From a checkpoint of a small image classifier.
Model: 32-pixel images, norm layernorm, activation silu, moe top_k, widths [96, 192, 384].
Training: 19600 steps, batches of 256, held-out accuracy 99%.
Data: 98750 training examples, 50.8 epochs.
Rows from block 5 of a small image classifier, named by matrix and row number. Rows with one number within an expert belong to one neuron, the router's apart. Each number is 128 + 24 x the weight over its row's rms, rounded and kept within 0 to 255. All counts start at 0. Numbers have three digits each.
Before each expert's rows are labels from the 100 images, of 14848, where the router gives the expert most weight on average: "patch colour" is the nearest of a few named colours to the mean colour under the peak; "top examples" is what is common among them. Only what is clearly more common there than usual is listed. The data: gratings and oriented noise at many angles and scales. In brackets: how many of the 100, against the usual share in percent.
# router: router (model.blocks.5.mlp.router.weight, 16x192), inputs 96-191
# up: expert up (model.blocks.5.mlp.up, 16x96x192), inputs 96-191
# down: expert down (model.blocks.5.mlp.down, 16x192x96, transposed), outputs 96-191

# expert 15
patch colour: brown (26 vs 8.6)
top examples: square grating (95 vs 16.6); fine (75 vs 20.1); stripes at 30 degrees (30 vs 8)
router.15:146121077102111120088136179138085083153095176130164134130164103102127080139114128159076133181140126135109103135131094132137139137124132102160153091105142162099127163164107143160151085144138120116137101117115141124117106120109118084125123146137160086115148124101127121130095096119118152140
up.0:155121114084122153130117097094130097131129123101153137155132115088076177161145097125126132134133100149122148149155145148110131142122107131157153104120140145130106106108106138119068185167120180132118105131131118125130093113181116109111130124077084134107118135126137119115131144145147157112
down.0:100172139149123137158134100133135128154116106139114111074078124123146098106164103074163132122138113107153184107135114121165130143163109129101113140112124174120156148083141184148163146112146119119126130110152103085096159184146086169153115142132120138132140118112118123153126106111160141152
up.1:097121089116148112094134174113115174151108114116134137156152105103108129124090120141110126155113125113146173128123123125105130133129114119142138149103099139111178119144118151127125140117129074091101153117154138101128132151124128143139127140146122085137153137090102094121193122132169139163
down.1:136146126118123150141146130158149129140075159130129142113167127120129136167130141139122117115090128104112094130076140101061102138150096141123122130131114086153090158163202110068097130142154130156102129158161091167140135129121137132126112118123126123145091128131139158117141127103106100104
up.2:093103112130147118076159150126113160151115115144118146150130146138125100132139149141122123144123154135096127122117118122159140105149145123155144124104099128146166100165092172160123126091115065084124176111107177129116163141126131177114155121110165138129164136110072126134137137114120145136
down.2:153113092098119159176110151126174140127108158136114136113154137119149112142086148131154133165140159100109109110032153131111133107126126151143124126125129110153157137156161139089139095086117095145100105164123113171142156140102154139125124090178118132140081142115107147100140109140126116139
up.3:104102121108152110091142145131096189139119099133115125154120138118149107088099128132105133142120156132137151123065123148123122100139123115145139143117074109121165147143096149132141129052138061114127129133108152144105175173123138175149139150118157129121127135128110141154133130127119099144
down.3:193153091108127152158116116138165113129084171127108140099157119109154130141119105107138088149129114096119138123049150101096104154129137138124132147110131112146136118141137147102108083087118113136127162190145115151160116141126138131116110076135124146165098159135076188133148135129118123117
up.4:116121133123156133115109138105113163122145081108120095149129124121151124105118098109172140133124142119123119101097140122114092083137165128143145132119050127121179117111098178128138131085096106102127133165141138112098145160091128151131137129156137139142147128129116119138108112137115144151
down.4:178087093140100140155103156147154098176151111118124107126133131107134130118108094115141121133144116115123106097120142151115143126117147119156148130145155118116157104126095186164082073087105134140140167166129094169141066123100155098093124110117136136164068163137139167131120130131128129114
up.5:117152121105141151093126145106100123130127117137150116132119131105098103149187118119156125114083063160142138128152184133129113136164096095130154139106136141093139150094110169118125138138150136113124120117146131092105097098178119104121122138129070096126100124119120148122132139102154175140
down.5:088180119146118172141151076153160122156103134151146101095138106180111147127163144071117151117141097134151138109149140127126131102129126141104140159138168143125115156134161156116183137129141097149186154145153110140105107134132137141148098141131123094152124157122150121150143122109120129109
up.6:188093122083135129109125141138134113145150120111151128149104111098076122128148113134135127115113072130137147184149124159104136141135086140166168133133138140112115112115111110107084164174141178146112116144142126141104095094159121094124114099139093124156122134121120117129110139131150142133
down.6:082147131140096140160140107116159134139102106095134124076114156138136119118179132081152116118138101132138174115148118125150130147178099134105117180095146155145159112101150179093171114128143102119128126126144126096110162163142086170113124155121102124105161107065116137172183137120127138137

# expert 3
patch colour: brown (90 vs 8.6)
top examples: sawtooth grating (87 vs 16.5); coarse (46 vs 19.9); stripes at 45 degrees (28 vs 8.6)
router.3:125099115156087086122152115132137072142123137144133118144160126099115133129117117123124144157146115156131115150132104131131116088161131128134137120123138156122139116132163159121103100131140150158145057140093105106124123120133099133131144132115110132127120077135199115148119123146111109144
up.0:135105087145101195138086106096101136110152140170106133119119147192112138094152078127111131165149124122126117103136125158179152138148115142156111133159149099081097067133131155106148154129103116125130129131166107164161099132112150145158121170119097112128138156132093108157164149123143112119
down.0:134118141151146155133140132114135088128134123160106119099116140135139148088113155071108054090144116127114166114195139148150111109124111167095078140120128129127126119119144132152106164175131132072119142117105150106128126140123125142144124131156145085131178102120182111129130133184135135117
up.1:147121139135146151162118151174137116149108168116111116078152100140157115113109166133157121155117076114094127108101125120090072123157105094110134146114117139135148157177130134102118135154146130105101126147129137109090206166113121112117140155170131169097150086157134138115112110115147122158
down.1:160126111121131120135098161119158104137148141157148123142172104094132077137082091125145143151118133123119133161094095154100142151124139097146155121121137129121153164118137146161142087112163103181075111154149144191122140130122173086134114134161131126134071138168112129115122120146147128146
up.2:114111142127135121100166143150106135168125128117142132144150125091108126155114128111123134123089126138143113164124115117074110147124082113144140098113141119113148133124141137176128144119184114152095087169092094143097133135151107118155117148108155085156108097108140127196149124143122138092
down.2:131132154164153132101137134133128127156138137127169127154135177110123122127124157181137191122110133127138159114121107128137117115083096080092124135145140101073111170129110154159088127126094144147176132079095158073119085090109122119104113114060166112124135173140127113124113116107126105128
up.3:134159100132141151109117127145130120100143121099132157126099095157116123128115110121110150161157115097147177117111130063129130166156093136127126143106126134151088139125130102106114178150142114139130144155152142141120140182096163130137115105163126123152108088129093135127130134144128120124
down.3:153120082117123112157160149144102119130144139124141127110149120096150080122105099120136142129157132116160184114078170110104111136137102084138161130088115111152142156101112117086143109090134114191130102130118159141108132140111161112111129098203135100150108093159090127138135111136122117152
up.4:140130132108142130150095178137117122134130141118152112091169101133134103131124133165134098159096083123116110130098131105068069126153112101140150109116124154139137160153112144084127124163136158110072111174134130087076174125124107114125118150133143162109147107135123119096098112148142120164
down.4:120123087129118114143123158148132073148150132140162130154150131093124088131109070103146142105115093113132150166133091104118159124129106094105152130118115132098150151079079176191115115122175149173111130107144153161102122114147163103120130130099119125154077118160100118171135139158154150163
up.5:101122087129115086087118093129095132166118129103168136132127124116140094153147080146076121160097120137096093164134135128110095127092126129129163110151134165121135115127085131129125124174115149120163150088122138067094097112156123121105117135086127159141157106111128113139132129158124169177
down.5:095139114141099138112161128163130111190153096102139104128134118139112139087144100118148099109124107120088143143208120055102179161135107154097110124137120131123153132127106153178106132163149132097087113132156127150100121177111153120112139135108154108163111128116141130138127138119146128139
up.6:126127134161126099130162108111144120108101105091139139143114157111159149128124101093139122107095142146135154149103111082114130155113164123156094097086139157144149154114143136095164129108130107157132129182111094133125125109135088102121109120114141134153137187119130135141129114093084104154
down.6:113115124139127123117138127130097110115140133100169118163088162109101105111145124171121148136126140199169123157134125133133181146143146112137138126096134146123130163106118140085081150163091157151169108094117164082126108117106134118063150162124147136100125128162119096105117121115117162137

# expert 9
patch colour: purple (47 vs 2.9); pink (29 vs 4.3)
top examples: coloured (94 vs 49.8); dashes (61 vs 16.9); very coarse (45 vs 20.4)
router.9:103093111132125160119183113141120160157132154121096165115117125178116110144100120118096103112131126101085109109148134155111103134096130133162106153155088105156159088171122150131121101119172089131080121119162159137151146134143132143155074134146140145139153124165139138127142154147141078118
up.0:148143140131143141166166135153116133150103123083129105156138127141186133156159107100183117091104124149126069132114141092098115120106092134162124137101131150134143129106153110125140072072170110135118107075191121107135139088124113104129111161167150146108129139167128158103116131161134154106
down.0:100125129118162146080148134136106128149105135141114124102099135149164145159132129121103146111144107117126147212179147097116143168132139160090102103144122109123130140147100133130137134124175120114139103105131142073089148145143124118122158120065125117159188146119133139120132112125156161126
up.1:143162137109163139141093112132132122120131138140124058092094132130106147106170142124152092142116085154077143119087148134112128126156091085124134138100137121112141143134084153165140133172117140110120166149101129129094114120171107138105119144120085139138133157115119136142129098114186197144
down.1:132181130106124132117139121146115076139171167174105145115144107151119092133127164121088063173132111199083128132125167161135143139114152117146119098129145121124150107153105160124087131132156109117142122139101177106132109082111105137109124161111112126138152127123116151076073128096134166099
up.2:121135105147077082150160096124134130145146148135115100095107108131146134120133132080115080154153112110142158121108123153157141116116124096137079124121139141108108139126143174160144095136108104128146111132137073129121122121157126136130154156121151108159118083116156168149139122073143110159
down.2:151146110135092139157134117131124136149155144118109111153120131177160113121124149119162115130131132129106142098099143137129106106075132146138106129155130144126165109152121130139126116142139135125118122137108131118106129144048098179136113092158137133141170119128163122074123085168124150147
up.3:134123138149176122136149086157117141126120129078115122147128085127141115145151111115163145097109138144114064149132113125069108096114140137125154143114094142160153129130136114142126116121150133143120127066181158114101144120094121112137112144163113167082135111179124151099114142182138175112
down.3:084110136120139140103131136121137120163109140150090151117119132122152136155144139127093152104132117113148142179221183095101145175165186136111103082150092095142119103159113147127138176134155103136126113102116128093095114125148152107134148125092115092167148136138141151139125099092154137142
up.4:125147114109094135167129109089141123105098146173093128105112143137127163122105149076112114147160143138116149126114150117164146127115137123102083126117122155124138099143107171131087138139092137133134147181123091139187134146127123145137131116114147104148113143078143159121165118116103133146
down.4:149152133152128148143132110150120107150154145174157114119108165141116084122164135108117113125125131153083137099147081157135149104096149095118130114130121164130160126157123137099125160138140149101146112094144150128093109097093118177089111124133139115127165156113145106085100098085113142135
up.5:110127142099129123133111118111117110110097158153109133113139161132126094145143140141109110099140109160101071163127139105122120123163139160128185095133116119157137109124113169097091145186160184135113111174079125101112120111113117148151112114131117106122132155151138151133122140144131187100
down.5:103177152105146180094133180119160088165103152163158137125122134127094104158146107139089132143146081137137126146144117132141154146159115140159143137121123120153107154168102099113163159140137143116114131103150143137065120104125117139109081129110114113143175135102109105146108110068123126155
up.6:138129090130099099145173121135144115177114081041147119140172135124106155184135138170107175123120100127097112186108117107129136155136103115102127120123171157156109142114107124165115096165157143121108149133087142119153084102159137114108170129095137128164101096115118135125147129115148116163
down.6:117131143133169130094074160112116147128161108153124155162083135122134097101096093124119105142119133086134144108088116089121079125140151139146143158143116097127122174150123117078162123122103121169113133157130140151111145177112174141184120138144123167149120122160101107138106139150158101152

# expert 4
patch colour: green (29 vs 1.7); yellow (25 vs 0.4)
top examples: coloured (100 vs 49.8); dashes (55 vs 16.9); very coarse (47 vs 20.4)
router.4:144158142139164123141139125169129114104151113103121146128114151133150073098131135181128105074115140119157143168151120099202146128193059118088149111145136098118134143101105140128139115141091172133121159111093146109164123131137113138108122121147149146133141168123129160130087110139126118115
up.0:161149141152133125153137138172114104150118148124109066087103143168150122126149164123144081122128091121117122098110126166130079153123105123094126135147165155148144144117114151104147133121149136106146169159102121108121124104151126124123109148154142141169109143141114180125124117090142169140
down.0:158110120165109114165127130118132114136169123143110100101114149146146171133151126102147142089103132138116109077159121151099135104119174103133104145150190110106117105132106143156117104073116152137184128084134126097121107083116129139136149119110138115124110124124166146106124175136122146133
up.1:126073098173120106134139128103108151131158123117140144116161121133111157098111145107142156144102156125151138117118096149100156090090138164137122101185140162121104158134138130150117131122139104159149127098150125128096087141157136115135145094101182125160112120145145110107113136140117133121
down.1:147139142098143135156166122107116098098117178178128126131140108122112127160147131127148091136143156141106100163140137139117150082123132084162118136090129165162085119136123132096108118136115107136157106123119101145135157127127095119114143148160142126111138133134126110167120129094085141079
up.2:148107153146084103131116097096122169115133138149140146141151113151098123151109097143106161162181154149080115162106126132131144130120138136143110129127125104117115038153130124128098161106130123105119128119104127130168127127116137158134154125141071126129148132119100111125158141131141126143
down.2:110153111114113116188189111158131121144140110104117098112133099131103123123168164154128173131152122126132156106095114140142171143116090127088120140129153146114110161102118100135191105147138119127123164108156129158124117137109145132122124075161141096100085111129142138117156111129127113148
up.3:128111110121128096120130121134092141136125146175161160159150120104120083123116109162089154142110148159121123153129140130130178093122117103153149116127136107112113141145113153146101127104125112117163122088135156125103090152134139122140111115112125115087138124170149135157126136126079162076
down.3:113118140097161131112199092132126150146081121109166140126100155145104103137147144154097153113168141162089120128165093126131139135095100156123116141137126171145087122144156116116159156152106082122165114116141143086074135126157117114137144132128131097144164087136144107162165111111114118125
up.4:173156166117136141135110141153177138125136098107110097138081130118147117127149120168140097123111108071120147108118114129158083152170117076085135158108134089118151155125087126119156102145098143114112176145119128108148140115148110133078145145123076161146143165094112137121109097101151103190
down.4:122126145134144120133136142160167125145144110155100134129128148109114122105141116106120119044115106112145174128190152110103100145154136108120099134137130079104144121138165130169093146123126164108139131142128102127113139081136153135113136136071122097175129109097133167162116132116128107123
up.5:101119147108096093120138172106124144137110123117115108121140051109114170133153109116129099131139127113117103136107146107082138113060178113160127115109091150126154098125141191160110129103132120112172138200150103130149129100137140136110143134133103134147098139126118108142188137144139158102
down.5:179107090114100140151113142134149154114167123111100136106186111143120128133114141138117123156140110088122130137083110122172103152108097134120146136123136163171133154118102094126093114129125135108084146130139110166137118157144141131099128115155149168171118196135123112071115097142130099127
up.6:138154132130118138166127115144134114152140117092115075085097121131167159133137116152148082111121091120111148099122121161146108153161108104087148149114152132131154136096097190167132108141129150103128173131095104113146114132143135126106154152130086167150102155130108186159115123119196135165
down.6:154147122121131125145120146138133115136139129162108146126092162114120137114142112123103135099099098123129137099194118152095116127163157116138107128156164109085098124159117137169096113110100145120161108078107125089119104093109135137124111140068121087139157101109167157117084138131092128101